From a checkpoint of a small contrastive image-text model.
Model: 12.2M parameters, 32-pixel images, encoder arch resnet_bottleneck, encoder norm groupnorm, encoder depths [2, 2, 2, 2], encoder widths [192, 336, 576, 1024], text encoder width 256, text encoder norm rmsnorm.
Training: soap at rate 0.0026, batches of 128.
Data: trained on simulated stained blood smears, 195000 training examples.
Rows from block 6 of the text encoder of a small contrastive image-text model, named by matrix and row number. Rows with one number belong to one neuron. Each number is 128 + 32 x the weight over its row's rms, rounded and kept within 0 to 255. All counts start at 0.
After each neuron's rows are labels from the 100 texts, of 14976, where the neuron reaches its highest value: "tokens" is the input token at the peak. Only what is clearly more common there than usual is listed. The data: simulated stained blood smears. In brackets: how many of the 100, against the usual share in percent.
# fc1: MLP up (text_encoder.blocks.6.mlp.fc1.weight, 768x256), inputs 86-128
# fc2: MLP down (text_encoder.blocks.6.mlp.fc2.weight, 256x768, transposed), outputs 86-128

fc1.507 [135 135 122 117 106 122 151 165  86 121 151  72 122 142  94 165 134 112 150  99 183 112 175 127 100  93  95 143 106  84 227 148 111 130 129 104 133 184 139 109  54 138 116]
fc2.507 [148 146 154 147 135 134 134 116 173 152 124 138 186 135 155 157 136 158 122 130 152 140 112 142 105  89 139 154  83 129 110  92 106 153 167  89 135  90 164 172 148 153 129]
tokens: "cells" (100 vs 2.7)

fc1.651 [ 89 125 164  68 167 138  82 164 140 130 177 183 114 157 142  88 132 152 154 165  90  89 116 137 153 152 100 142  95 137 130 165  61 125 209  58 147 153 120 135 145 131  96]
fc2.651 [ 62 184  98 120 129  70  42 108  92 113 187 156 141 135 133 144  66 129 114 111 153 135 104 129 105 110 137 137 156 126 149 141 129  67  69 183 134 190 154 116  74 136 157]
tokens: "nucleus" (100 vs 5.4)

fc1.463 [ 94 164 168 107 114 130 158 201 137 137 186 166  99 170 137  39 126 129 143 134 143  92 121 118 114 140 132 136 101  82 123 133 123 141 124 120 159  73  96 197  94 119 113]
fc2.463 [ 98 144  88  91 146  46  85 105  93 139 132 125 139 162 181 161  57 106 126 172 197 183 127 133  71 103 153 133 118 154 131 112 140  90  68 148 131 138 169  91  77 102 146]
tokens: "nucleus" (100 vs 5.4)

fc1.254 [147  93 119 134 131 191 179 135 179  98 144 145 105 138 205  84 130 128 134 124 100  99 181 168 152 117 193 148 114  96 137 158  94 144 169 115 143 132  92 209 110 113  86]
fc2.254 [ 71 138  83  73 109  60  86  98  78 150 147 148 116 116 123 156  37  97 111 147 164 187 127  91  98 134 120 151 109 148 129 171 119 121  97 156 119 146 144 101  67 110 136]
tokens: "cells" (100 vs 2.7)

fc1.699 [ 90 176 163  83  85 102 178 126 176 144 127 125  62 100 153 108 157  84 173 122 109  77 159  67 144 129 136  88 153 179 151 208 119  89  85 183 149 150 126 106 128 128 103]
fc2.699 [162  57 168 180 175 175 157 178 184 151 111 119 150 123 151 114 141 150  99  94 126  95  91 160 122 175  77 117 128  86 141  76 119 123 129  81 123 113  89 129 155 136 139]
tokens: "orange" (100 vs 1.3)

fc1.25 [158 104 132 146  93 121 187 150 168 138 129 180 121 127  92 101 133 145 151 152  80 162 115 135 112  78 144 136 151  69 104 135 129  94 149 109 142 103  88  98 123 111 155]
fc2.25 [167 117  97 178 134 124 146 101 117 132 122 133  69 121 143 112 154 124 129 196 112 125 145 189 117 116 124 112 155  99 103 102 167  77  94 111 103 135  53  61 141 131 149]
tokens: "only" (100 vs 1.4)

fc1.441 [130 132 140 136 181 104 129  96 156 133 176 167 136  91 147 178 110 148 109  83 106 104 118 103 160 151 124 120 104 133 138 141 157 121 174 116 175 135 152 161 173 113 130]
fc2.441 [ 80 142  81 134 157 142  35 101 133  98 174 158 153 120 145 163  90 134 132  90 130  68 137 128 152 170 114 105 129 136 118 116 105 104 101 121 106 188  68 130 191 121 151]
tokens: "," (100 vs 8.1)

fc1.134 [120 148 119  61  95 104 122 122 113 157 117  72 129  86  98 158 161  88 170 130 134 126 126 101 134 139  70 106 148 145 198 126 119  92 104 164  81 169 112 115 127 154 151]
fc2.134 [165  69 146 165 181 169 185  88 111 121  77 127 115 138 147 119 170 145 161 104 106 139  87 151  83 136 134 132 134 131 130  70 154 161 161 103 128 155 148 110 151  90 124]
tokens: "<end>" (100 vs 9.5)

fc1.514 [ 77 129  88 110 138 112 101 128 102 155 203  97 131 147 133 139 162 126 137 139 200  98 123 145 135 135  81 165 106 107 156  58 151  77 100 142  81 121 142  90 135 173 132]
fc2.514 [146 110 149 109 132 128 197 137 183 128  78 120 168 131 163 101 136  98 152 141 137 165 136 126 111 110 154 132  85 142 132  85 147 182 106  97 115  89 198  97 187 121 126]
tokens: "round" (100 vs 1.4)

fc1.364 [107 126 150 167 139 121 139 181 133 167 191 129 103 108 128 139 193 114  93 173 148 114 112 132 142 178  62 113 151 154 144 225 124 132 140 207  78  95 178  73 127 119  97]
fc2.364 [151 104 122 131 110 142 155  89 185 127 130 109 184  94  85 101 113 148  88 135  70  82 159 148 175 109  94 109 106 126 142 104  62 110 135 107 105 105 119 141 190 139  99]
tokens: "spiky" (100 vs 1.4)

fc1.494 [ 30 197 141  77 135  67  53 117  85  98 194 158 150 109 153 132  92 145 172 143 101 116 119 134 139 150 128 144 118 131  95 125 144  69 141 132 162 114 112 147 108 117 148]
fc2.494 [104 110 112 189  88 190  96 100 145 128 187 156 136 129 119 169  71 106 111 101 140 119 116 118 124 142 145  60 143 154 100  94 116 101 127 107 123 105 112  63 170 107 160]
tokens: "orange" (100 vs 1.3)

fc1.360 [ 77 121 184 103  54 144 135  95 121 115 128 177 116 141 150  89 174 168 139 173 131 140 134 144 147 123 157 121 157 167 117 204 191 131 205 220 128 143 117 126  88 107  90]
fc2.360 [162 126 112 153 125 114 158 114 113 181 155 130 165 113 148 142 111 187 120 149 130  59 164 119 213  93  76 112 102  95 104 123 130  88 171 136 116 105 107 132 125 103  69]
tokens: "teardrops" (100 vs 1.3)

fc1.566 [205  94 150 169  93 224 217 131 150 140 112  89 101 155 114 149 176 165  69 101 143 123 173 146 171 163 131 161 107  81 178 140 125 179 184 153  90  83 144 126 151 119  58]
fc2.566 [130 154 123  82 121  72 126 161 152 167 125 121 177 170 187  93  84 114  94 155 170 145 166 131 109 105 115 151  91 132 122 120 158 140  81 141 141 101 170 130  97 133 123]
tokens: "cells" (100 vs 2.7)

fc1.37 [190 115 192 180 125 157 164  90 142 114  80 107 156  76 191 100 146 121 118 104 148 117 134 149 150 112 135 127 106 145  76 185 165 196 184 181 107  93 145 123 165 140 109]
fc2.37 [150  68 136 111 131 121 162 138  61 185 108 111  92 112 166 131  84 149 106 177 139 150 165  96 127 161 116  92  95  82 108 145 144 156 108 143 100 113 126 111  93  68 116]
tokens: "only" (100 vs 1.4)

fc1.624 [115 130 162  43 114  81 114 130 142 130 152 105  92 121 118 121 148  95 163 142 100 128 118 163 154 131 114 167 112 131  51 126 118 120 132 120 175 129 197  78 112  99 137]
fc2.624 [113 130 124 184 135 176  74 125 176 126 164 164 162  88 133 157 111 134 113  75 145  73 120 118 157 168 112 103 115 103 119  83 103 121 147 106  83 154  50 119 183 103 130]
tokens: "teardrops" (100 vs 1.3)

fc1.68 [138  99 160 114 186 165 150 166 119  80  84 167 133 173 153 106  89 150  98 140 133 141  88 148  85 197 136 121 114 115  83 117 123  89 164  75 142 137 159 131 109  70 149]
fc2.68 [103 164 143 111 108  67  82 113 118 140 149 108 138  85  84 115 150 131 142  95 129 140 109 102 168  74 150 142 106 126 156 143  92  93 150 158 122 180  88 114 156 177 125]
tokens: "a" (100 vs 8.1)

fc1.267 [ 89 178 142 110  92 145  93 126 118  94 147 164  74 129 101 153 156 153 171 108 101 164 164 134 152 114  73 153 135  89 132 111 166 125 157  96 115 130  57 101  96 136 182]
fc2.267 [155 138 198 174 130  99 137 109 144 114  60  81 177  99 150 127 115 185 158  66 113 126  88 100 130 106 130 141 130 189 173 105 161 188 103 121 129 158 121 113 135 117 122]
tokens: "a" (100 vs 8.1)

fc1.249 [130 120 106 136  68  87 108 116 119 137 107 179 148 149  78 168 121 139 161 171 154  96 171  92 129 154 146 133 141 162 180 144  93 124 150 140 140 147 120  91  88 110 151]
fc2.249 [122 122 147 128 125 121 138 113  61 127 101 105 108  98 139 154 115 131 124 147 115 139  94 126  86 135  94 157 144 137 126  78 150 130 144  82 117 118 129 144  93 128 137]
tokens: "lobes" (57 vs 1.3); "grains" (43 vs 2.7)

fc1.746 [108 171 143 138 135 147 143 157 168 120 118  97 178 143 188 147  67 151 127 128 164  84 134 116 119 120 103 147  98  72 185  71 156 125 126  93  94  98 160 107 116 146 167]
fc2.746 [ 94 174 129 122 140 111 143 171 162 132 124 129 154 132 145 116 110 100 142 145 147 178 134 162 107  90 170 166  97 167 108 139 154 151 115 131 127  89 179 110 138 148 148]
tokens: "nucleus" (100 vs 5.4)

fc1.26 [ 78 184 115  77  86  47  84 121 118 126 144 114 137 153 103 123 179  75 167 148 120 115 129 145 123  98 137 131 141 169 110 132 152 104  90 182 133 150 166  96 143 139 132]
fc2.26 [139  80 102 188 136 189 151 134 166 158 146 165 139 114 156 139 126 140 133 109 130 123 107 135 129 154 134 101 124 112  95  82 124 111 155 124 152 100 127  81 190  89 136]
tokens: "teardrops" (100 vs 1.3)

fc1.104 [229  81 151 160 155 186 184 119 150 153 102  84  66  92 140 169 165 129  83 149 132 138 179 132 147 169  84 119  96 120 122 109 124 201 115 188  82 108 132 129 131 130  52]
fc2.104 [135 143 183  85  86 112 169 149 170 163 137 141 192 130 111 122 108 115 145 111 110 114 132  98 173  73 136 142  85 124 122 140  92 107 113 156 109 111 131 129 145 129 128]
tokens: "cells" (100 vs 2.7)

fc1.634 [148 135  89 104 103 122 175 101 122 183 106 152 146 103  71 111 124 126 150 140 119 118 109 152 118  53  55 118 128 150 129 116 189 139 119 151 140 103 177 120 112 144 166]
fc2.634 [131 180 126 139 164 111  87 106 107 157 164 147 113 139  96 172 136 171  94 174 136  88 157 153 112  98  95 112 116 143 136  80 181  68 128 133 109 129  93  91  92 127 180]
tokens: "cells" (100 vs 2.7)

fc1.237 [102 119 183 143 137 115 190 155 114 104 118 128  50  67  77 147 170 135 101 172 115 159 105 130 104 117  95  66 156 157 163 204 169 102 121 134 110 152 188 106  90 126 104]
fc2.237 [135 108 126 125 131 121  87 142 201 117 171 114 168 107 105 105 105 151  60 123 121  57 159 144 144 127 107 127 116  97 130  86  60  97 120 132  83 113  91 165 116 143 116]
tokens: "-" (100 vs 2.7)

fc1.265 [168 104 188 171 131 166 150 150 160 128 120 118 147 133 163 131 159 124 125 113 159 125 158 122 154 131 131 151  93 132 190  91  83 154 122  45  86  82 150 111 166 101  68]
fc2.265 [103 163 160  80 123  58 124 154 113 135 106 101 159 149 148 108 146 121 141 154 172 191 142 112  86 100 151 154 107 130 142 136 134 147  82 166 131 115 201 132  84 149 118]
tokens: "a" (100 vs 8.1)

fc1.513 [ 94 118  98 125 172 155 125 116 179 127 142 161 188 117 181 158 126 104 156  76 147 160  87  82 155 129 149 146 163 114 134  94 118 111 116 105 192  98  97 189 176 115 163]
fc2.513 [126 191 112  96  75 135 188 190 114 107 168 180 136  98 143 125 135  81 140 142 114 162 160 146 107 131 181 110 151 130  91 163 133 150  64 153 152 102 141 127 163 171 167]
tokens: "-" (100 vs 2.7)

fc1.759 [148 116 179 138 187 124 158 152 180 103 117 148 124 131 151  96 122 126 127 122 123  83 146 137 131 124 155 122 129 149  47 124 111 130 134 112  58 159  92 111 131 160  76]
fc2.759 [ 99 176 110 133  93  73 112 111 104 114 123 160 151 114 118 122 172 125 162  97 107 138 127 110 142 113 192 137 160 132 131 177 119 128 112 205 152 173 174 172 138 133 109]
tokens: "and" (100 vs 8.1)

fc1.512 [ 39 221 103  83  91  71  87 159  89  91 163 130 110 174 113 161 110 163 171 175 127 115 113 111 122 119  89 166 130 140 170 147 147  79  75 151 134 149 161 123 100 154 119]
fc2.512 [154  75 135 176 164 187 155 134 169 194 106 130 139  98 182 160 161 132 134  86 149 143 127 130 116 158 129 116  81 141 154  71 148 147 134  84 122  88 154  75 176  80 131]
tokens: "nucleus" (100 vs 5.4)

fc1.205 [ 84 112 166 120 143  94 120 103 169 135  93 148  91  79 133 126 156  62 115 139 113 137 195 103 136 128 110 131 105 137 151 190  86 126 116 153 158  94 114 138 146  90 151]
fc2.205 [128  95 163 201 138 163  74 138 119 133 138 126 158  72  74 101 120 133 108  83 108 145 111 113 157 127  89  93 164 122 146 112 132 109 132  95 125 149 102  94 166  96 160]
tokens: "lobes" (52 vs 1.3); "grains" (48 vs 2.7)

fc1.502 [119 119 166  93 110 188 194 156 144  95  92 114  55 122 110 106 157  81 148 139 110 137 126 135 167 167 131  98 126 157  55 118 136 117 184 153 202  89 160 100 173 122  78]
fc2.502 [ 97 167 109 146 119 114  37 127 151 120 201 154 186  95  77 132 121 124  74  94 141 117 133 133 126 114 162 100 147 128 145 128  74 108 146 103 104 146  57 132 153 169 138]
tokens: "orange" (100 vs 1.3)

fc1.209 [136 126 123 137  95 112 183 169 176 133 129 181  88 133  81  91 134 139 171 161  77 155 125 123 119  95 148 138 165 102  83 144 142  73 153 128 140 115  94 118 113 116 145]
fc2.209 [158 141  99 167 145 111 124  90 119 132 122 141  76 130 133 113 140 144 120 200 122 117 160 190 131  95 115 106 147 110 112 104 180  65  90 113  99 145  51  59 122 131 146]
tokens: "only" (100 vs 1.4)

fc1.309 [104 146 101 132 127  38 101 150 156 142 179 151 165 146  98 138 145  86  89  94 163 137  69 118 172 105 108 143 137 144 190 121 115 129 123 198 114  89  82  92 134 124 134]
fc2.309 [144  88 119 153 132 165 127 102  87  72  65 163  78 138 111 109 140 124 155 139 114 155 122 138  81 138 121 134 157 131 122 100 174 169 120  86 127 136 144 100 126 104 132]
tokens: "<end>" (100 vs 9.5)

fc1.8 [ 53 220  82 125  89  71 123 140 106 100 173 126 155 159 123 134 104 130 132 172 158 120 101 115 144 129 121 171 111 126 153 114 134  69  42  94 123 111 140 119  95 152 133]
fc2.8 [151  59 153 152 165 182 172 131 154 188  89 134 117  99 167 148 156 119 144 102 173 169 122 124  91 130 131 126  75 146 145  94 130 174 139  92 108 102 181  82 179 100 128]
tokens: "nucleus" (69 vs 5.4); "kidney" (31 vs 1.4)

fc1.610 [ 64 215 119 119  52  58  99 175  99  72 151 160 102 174 156  94  93 156 118 111 113 108  97 129 148 101 130 123  94 163  79 158 108  84 111 153 172 143 128 193 117 147 132]
fc2.610 [ 90  75 120 123 136 180 117  63 100 137 140 138 106 107 114 180  65 123  98 166 141 139 138 119  95 151 100 107  84 145 174 113 110 133 110 139  83 127 174  62 116  76 140]
tokens: "grains" (100 vs 2.7)

fc1.577 [115 145 103  73  83 195 204 144  80 190 123 114 203 123 100 167 112 113 137 110 190  72 128 156  53 117  96 118  98 119 170 111  96 185 145 148 112 107 104 137 128 155 109]
fc2.577 [135 160 117  86 118 118 127 133  97 144 162 117 191 108 140 156  96 136 106 127 183 132  99 127  71 144 119 123  89 148 148 106 112 126 128 125 115 117 155 201 110 113 120]
tokens: "and" (100 vs 8.1)

fc1.421 [ 51 166 139  86 134  88 147 131  94 107 135 162 120 161 124  95  99 132 176 136  86 177  81 148 113 150 152 157 165 105 111 127 111  78 132  72 135 114  85 172 152 150 141]
fc2.421 [ 80 119  67 129 121 102  24  72 125 134 166 161 121 161 158 143  34 118  95 122 162 129 106 124  82 149 116 130 147 158 147 100 126  98  79 132 142 175 141 103  86  99 130]
tokens: "round" (100 vs 1.4)

fc1.24 [144  77 171 183 176 213 184 111 138  94 133 165  86 132 183 118 177 126  98 154 120 115 170 149 157 130 116  63 105 118  87 135 107 150 187 118  77 132 147 111 157  93  64]
fc2.24 [101 165  92  73  98  23  76  97 111 134 121  99 156 137 159 115  94 105 120 149 156 130 123 132  90  95 144 129 122 125 162 141 106 103  79 160 126 189 135 108  96 150 103]
tokens: "a" (100 vs 8.1)

fc1.712 [ 15 208 111  69 117  58  73 137 128  77 167 149 136 137 122  54 138 131 155 143  88 170  72 133 152 126  91 191 100 167 132 128  93 110  77 135 126 157 134 176 101 120 132]
fc2.712 [107 106 104 174 146 140  77  97 148 137 135 146 111 141 115 158 103 117 112 126 152 109 130 120 142 127 158  65 171 178 132 103 166  63 122 111 117 133 126  42 137  92 155]
tokens: "teardrops" (100 vs 1.3)

fc1.257 [110 138 173  87  93 177 158 140  97 114 177 174  83  85  96 127 123  90 198 117 106 131 117 133 103 129 134  80 137 116 127 164 116 142 218  86 131 118 144  91  99  81  67]
fc2.257 [135 171 128 107 131 102  97 137 144  97 207  96 202 116 111 135  73 145  69  96 177 127  95 146  94 147 160 147  72 127 155  99  56 126 155 101 145 151 143 222 103 173 110]
tokens: "and" (100 vs 8.1)

fc1.474 [125 162 143  98  83  86 191 192 125 131 171 103 163 119  59 115 115  92 154 140 113 115 113  82  85 119 166 132 135 100 122 120 122 115 161 104 157  94 106 122  93 132  82]
fc2.474 [171 145  96 103 109 140 172 133 129  80 158 116 171 108 184 113 111  84  73 148 181 138 107 165  85 144 142 104 118 114 133 125  71 107 105  92 134 109 114 199 154 147  57]
tokens: "orange" (100 vs 1.3)

fc1.442 [102 127 160 179 128 203 200 115 131 137 127 126  39 130 172 117 141 126 115 125 161 196 152 122 138 141 136  83 133 124  29 172  92 119 181 134 126 104 116  87  63  97 102]
fc2.442 [111 189 143  94 136  75  73 143 149 116 135 116 168 110  82 130 102 158  69 155 136  72 157 101 173 130 137 147 128  99 149 134  82 113 140 155  91 139  74 137  94 160 111]
tokens: "spiky" (100 vs 1.4)

fc1.765 [149 110 109  54 133 125 127 129 177 116 140 156  96 121 172  99 161 102 106 141  77 105 117 110 133 164 134 132 121 185  71 121 102 122 150 122 132 182 100 157 136  86 138]
fc2.765 [108 129 101 204 115 181  45 135 129 115 154 155 142 127  94 134  87 140 123  66 132 114 122 128 144 157  97 106 164 113 126 100 104 136 131  93 119 136  53 123 137 126 147]
tokens: "lobes" (39 vs 1.3); "only" (38 vs 1.4); "nucleus" (23 vs 5.4)

fc1.206 [102 119 173  90 129 113 110 182  62 120 161  95 161 156 114 110 160 123 127 139 105 148 150 124 107 114 131 100 175 139 119 143 117 139  60 181 134 114  95  92 120 124 170]
fc2.206 [169 133 130 192 116 179 169 130 176 139 126 159 135 137 134 141 114 102 133 128 101 124 129 130 123 170  92 126  52 156  98 108 141 168 147 156 162  88 146 138 130  48 107]
tokens: "round" (100 vs 1.4)

fc1.461 [132 108 155 105 175  99 119 111 157 135 173 153 121  88 151 160 123 149 123 105  95 123 128 115 166 158 130 127 106 139 120 141 154 109 163  98 187 124 161 141 155  97 125]
fc2.461 [ 71 153  84 134 160 135  43 105 135 103 185 163 156 120 141 163  85 141 131  88 137  63 131 132 158 160 114 104 136 131 119 112  97 100  93 125 106 197  69 130 181 127 148]
tokens: "," (100 vs 8.1)

fc1.175 [132 101 136 147 188 152  65  70 139 104 146  97 102 139 137 124 160 132 134 134 150 101 123 162 148 162 151  96 152 131 143 107 143 126 104 182  67 155 142 101 119 145  89]
fc2.175 [136 119 144 151 157  83 127 106 161  80  57 130 199 158 186  67 177  87 175 106 117 145 128 126 122 113 221 130 136 159 141 103 138 160  70 138 116 178 183 117 200 121  96]
tokens: "and" (100 vs 8.1)

fc1.432 [155 119 133 143  91 143 146 173  80 135 120 108 129 146 112  74 137 170 156  81 148 168 123 108  89  86 120  97 109  99 113 187 169 158 193 175 148 131  87 116  56 144 112]
fc2.432 [136 160 130  96  87 119 143 124  48 168 120 120  72  90 115 169 146 121 131 160 102 125 185 103 156 143 118 132 132  76  84 178 138 108 180 137 145 100 113 131  90 117 132]
tokens: "a" (100 vs 8.1)

fc1.97 [192  86 163 207 184 237 140 133 147 156  73 137 186 101 139 159 110 155  65 127 152  96 134 122 160 182 155 124 117  94  85 132  91 165 195  66 125 144  43 138 110  98  99]
fc2.97 [102 190 141  69  80  77 124 169  81 128 133 136 103 128 118 108 171 125 156 132 113 139 135  93 173 104 144 140 157 108 109 205 134 112 125 195 152 141 140 158  92 177 139]
tokens: "-" (100 vs 2.7)

fc1.263 [ 67 158 152  62 118  57 113 146 163 103 172 142 144 111 127 105 139  94 154 125 141 141  85 123 170 151 177 146 132 158  46 139 115  75 114 154 154 140 198 150  96 153 133]
fc2.263 [111 101  92 201 123 180 108 103 133 125 151 170 141  99 131 136 124 126 122 106 150 141 120 119 131 141 155  83 123 132  94  94 109 113 162 103 115 132  96  79 200  98 136]
tokens: "lobes" (100 vs 1.3)

fc1.683 [125 108 171 100 123 146 148 121 194  80 101 186  50  93 147  79 120 116 109 151  97 117 150 103 132 226 126 105  94 164  34 160  97  96 209 106 175 152 139 132 110  73  90]
fc2.683 [ 76 164  95 139 161 119   2 112 125 121 172 140 139 118  81 140 108 131 112  93 136 101 107 107 121 102 122 129 163 145 175 110 101  94 118 129 114 178  64 122 127 164 163]
tokens: "spiky" (100 vs 1.4)

fc1.94 [114 128 119 136 103   6 110 186 176 131 164  81 159 186  78 132 154  84  98 144 166 114 142 125 175  62 150 170  96 151 166 145 146 122  60 165 122 157 125 113  81 155 136]
fc2.94 [147  47 137 142 148 241 145  78  84  69  86 172  81 102 120 124 165 149 156 147  61 169 133 119 121 166  97  94 135 134 108 143 146 165 178 141 134  74 175 116 148  92 135]
tokens: "grains" (50 vs 2.7); "nucleus" (50 vs 5.4)

fc1.143 [135 134 142 140 180 101 129  98 155 136 184 170 141  85 146 169 119 149 111  89 107 106 121 101 151 155 129 115 112 126 137 132 155 117 171 130 168 130 152 162 169 115 124]
fc2.143 [ 77 142  83 132 156 141  37 101 140 111 174 159 152 123 150 166  89 130 126  88 134  67 134 126 153 174 125  99 123 134 116 115 107  95  99 126 110 187  73 129 194 109 155]
tokens: "cell" (100 vs 8.1)

fc1.27 [148 124 125 136  92 118 192 164 171 157 138 169 100 141  67  90 137 129 159 163  85 163 102 124 120  89 135 150 156 100  96 143 172  81 143 144 138 101 118 112 108 132 157]
fc2.27 [158 146  97 172 143  99 138  96 116 132 129 138  85 123 134 108 149 140 105 207 118 105 152 197 122 114 108 111 148 110 119 103 166  65  97 106  99 135  49  55 134 132 136]
tokens: "only" (100 vs 1.4)

fc1.142 [113 159 121  59 126 105 130 115 115 105 158 130 110 133 155 107  81 138 130 172 168  54 148 107 155 128  42 163 115 154 240 130  70 121 128 109 103  96 118  98  69 163 156]
fc2.142 [140  91 152 152 168 128 171 115 173 188 107 143 145 119 180 158 146 120 152 106 154 145 128 137 109  90 131 129  93 137 132 105 163 149  98  93 118  91 201 102 182 103 130]
tokens: "cells" (100 vs 2.7)

fc1.145 [ 83 163 163  33 104  75  94 150 107  85 155 131 100 137 117 130 152  90 205 174 150 125  94 143 141 164 115 135 151 144  60 154 110  99  97 140 139 159 156  93  96 123 142]
fc2.145 [134 106 121 197 147 154 105 123 201 163 139 147 173 110 150 143 126 128 117  74 154  95 109 140 130 153 121 108 104  92 138  72 104 120 145 104 109 120  87  99 184 117 128]
tokens: "teardrops" (100 vs 1.3)

fc1.617 [184 114 156 177 103 116 137 133 166 118 100 137  52  92  76 149 152 129 148 107 157  91 132 122 169 105  95  37 173 155 123 132 143 158 133 126  98 121 109  88 175 141  85]
fc2.617 [119 116 114 111  62 189 209  58  79  75 113 125 132 125 106 163 153 120 132 181 112  84 159 129 144 108 146 110 112 137  98 106  71 139 148  99 114 153 112 156 129  69  77]
tokens: "," (100 vs 8.1)

fc1.110 [179 100 174 144 115 177 162 132 142 151 100  97 127 159 124 114 137 146  87  81 128  95 179 165 117 163 146 155  80  95 173  92  56 181 123 119  89  85 101 115 143 147  59]
fc2.110 [ 99 158 150  95 120  73 120 143 147 144 115 129 147 154 136 119 133 106 153 159 138 176 163 105 119  99 120 152  86 158 124 120 144 133 115 128 132  95 197 142 124 146 149]
tokens: "cells" (100 vs 2.7)

fc1.434 [ 71  97 114 144 127 122 159 122  92 150 123  72  79  98  91 119 191 134 122 179 127 122 138 173 127 135  93  98 131 112 109 141  88 117 104 139  98 130 127 147 128 137  88]
fc2.434 [104 147  99 118 144  80 100  83 169 125  98 106 228 144 188  98  99  97 162 130 161 105 121 141 117  98 157 121 118 169 160  96 110 133  96 123 108 171 151 106 143 126  84]
tokens: "a" (100 vs 8.1)

fc1.121 [ 54 194 118  58  98  87 128 159 118  94 186 117 125 139  92  88 196  90 199 156 129 136 101 156 108  99 145 138 178 191  81 141 109  97 142 137 128 129 193 111 142 169 122]
fc2.121 [138  85 114 189 112 167 126 132 152 132 148 158 143 138 154 123 104 138 121  99 142 140  85 133 115 154 141 115  96 108 104  79 110 123 159 108 145 105 100 108 171 104 131]
tokens: "teardrops" (100 vs 1.3)

fc1.660 [153 152 134  96 143 104 161 153 125  97 178 145 181 166 106 128  97 125  97 154 127 104  89 181 110 128 120 142 143  35 118 110 191 134 128 140 150 163 111 160  55 140 100]
fc2.660 [191 146 111 171  96 137 190 113 107 154 157 131 111  98 146 123  99 125 102 165 119 149 162 163 135  78 131 139 101 148 107 130 103 126 122 100 130  81  85 106 196 110 109]
tokens: "a" (100 vs 8.1)

fc1.688 [ 92 134 113 125 123  65 119 204 131 123 156 131 109 131  89 159 182 125 214 174 141 175 111 118 134 133  68 100 189 138 119 155 107  92 123 186 165 133 117 163  77 105 160]
fc2.688 [147  92 145 162 190 164 168  67 138 136  64 126 100  79 123 127 161 141 146 102 102 117 119 132 123 155  97 134 104  92 167 108 149 190 146  97  74 126 123  88 175 136 119]
tokens: "lobes" (100 vs 1.3)

fc1.695 [145  91 147 117 134 135 117 133 172 112 153 141 169 120 178 133 102 106  96 111 146 127 143 142 151 165 190 123 121 112  83 123  62 154 146  85 100 127  91 161 140  92  72]
fc2.695 [ 85 162  89 119 118 146  92  72  75  95 120 199  38 127  60 106 178 137 148 170  78 125 126 121 150 100 124 103 176 107 120 161 157  94 146 179 158 157 139  91 127 155 154]
tokens: "orange" (100 vs 1.3)

fc1.531 [155 133 151 184 145 125 167 109 145 100 114 148 176 209 135 141  59 130  44 120 111 117 181 118 114 131 163 155 152 127  94 116 132 144  83  93 141 114  80 144 138  96 122]
fc2.531 [113 149 104 109  89 172 122 137  75  96 127 172  73  91 109 106 171  98 175 196 101 147 178  97 197 130 116  65 115 140  94 181 138 122 139 171 144 113 139 115 105 105 121]
tokens: "-" (55 vs 2.7); "lobes" (26 vs 1.3); "grains" (19 vs 2.7)

fc1.380 [133 124 148 141 187 114 122 107 146 129 172 174 131 104 145 168 119 140 129  91 138  99 127 100 171 165 116 116 119 144 143 130 152 115 191 116 173 127 136 136 160 109 115]
fc2.380 [ 93 153 100 156 161 149  32 111 137 104 181 130 150 129 133 151  87 157 135  86 122  78 123 147 164 168 134 122 141 143 132  96  94  93 105 110 108 177  69 125 166 129 173]
tokens: "," (100 vs 8.1)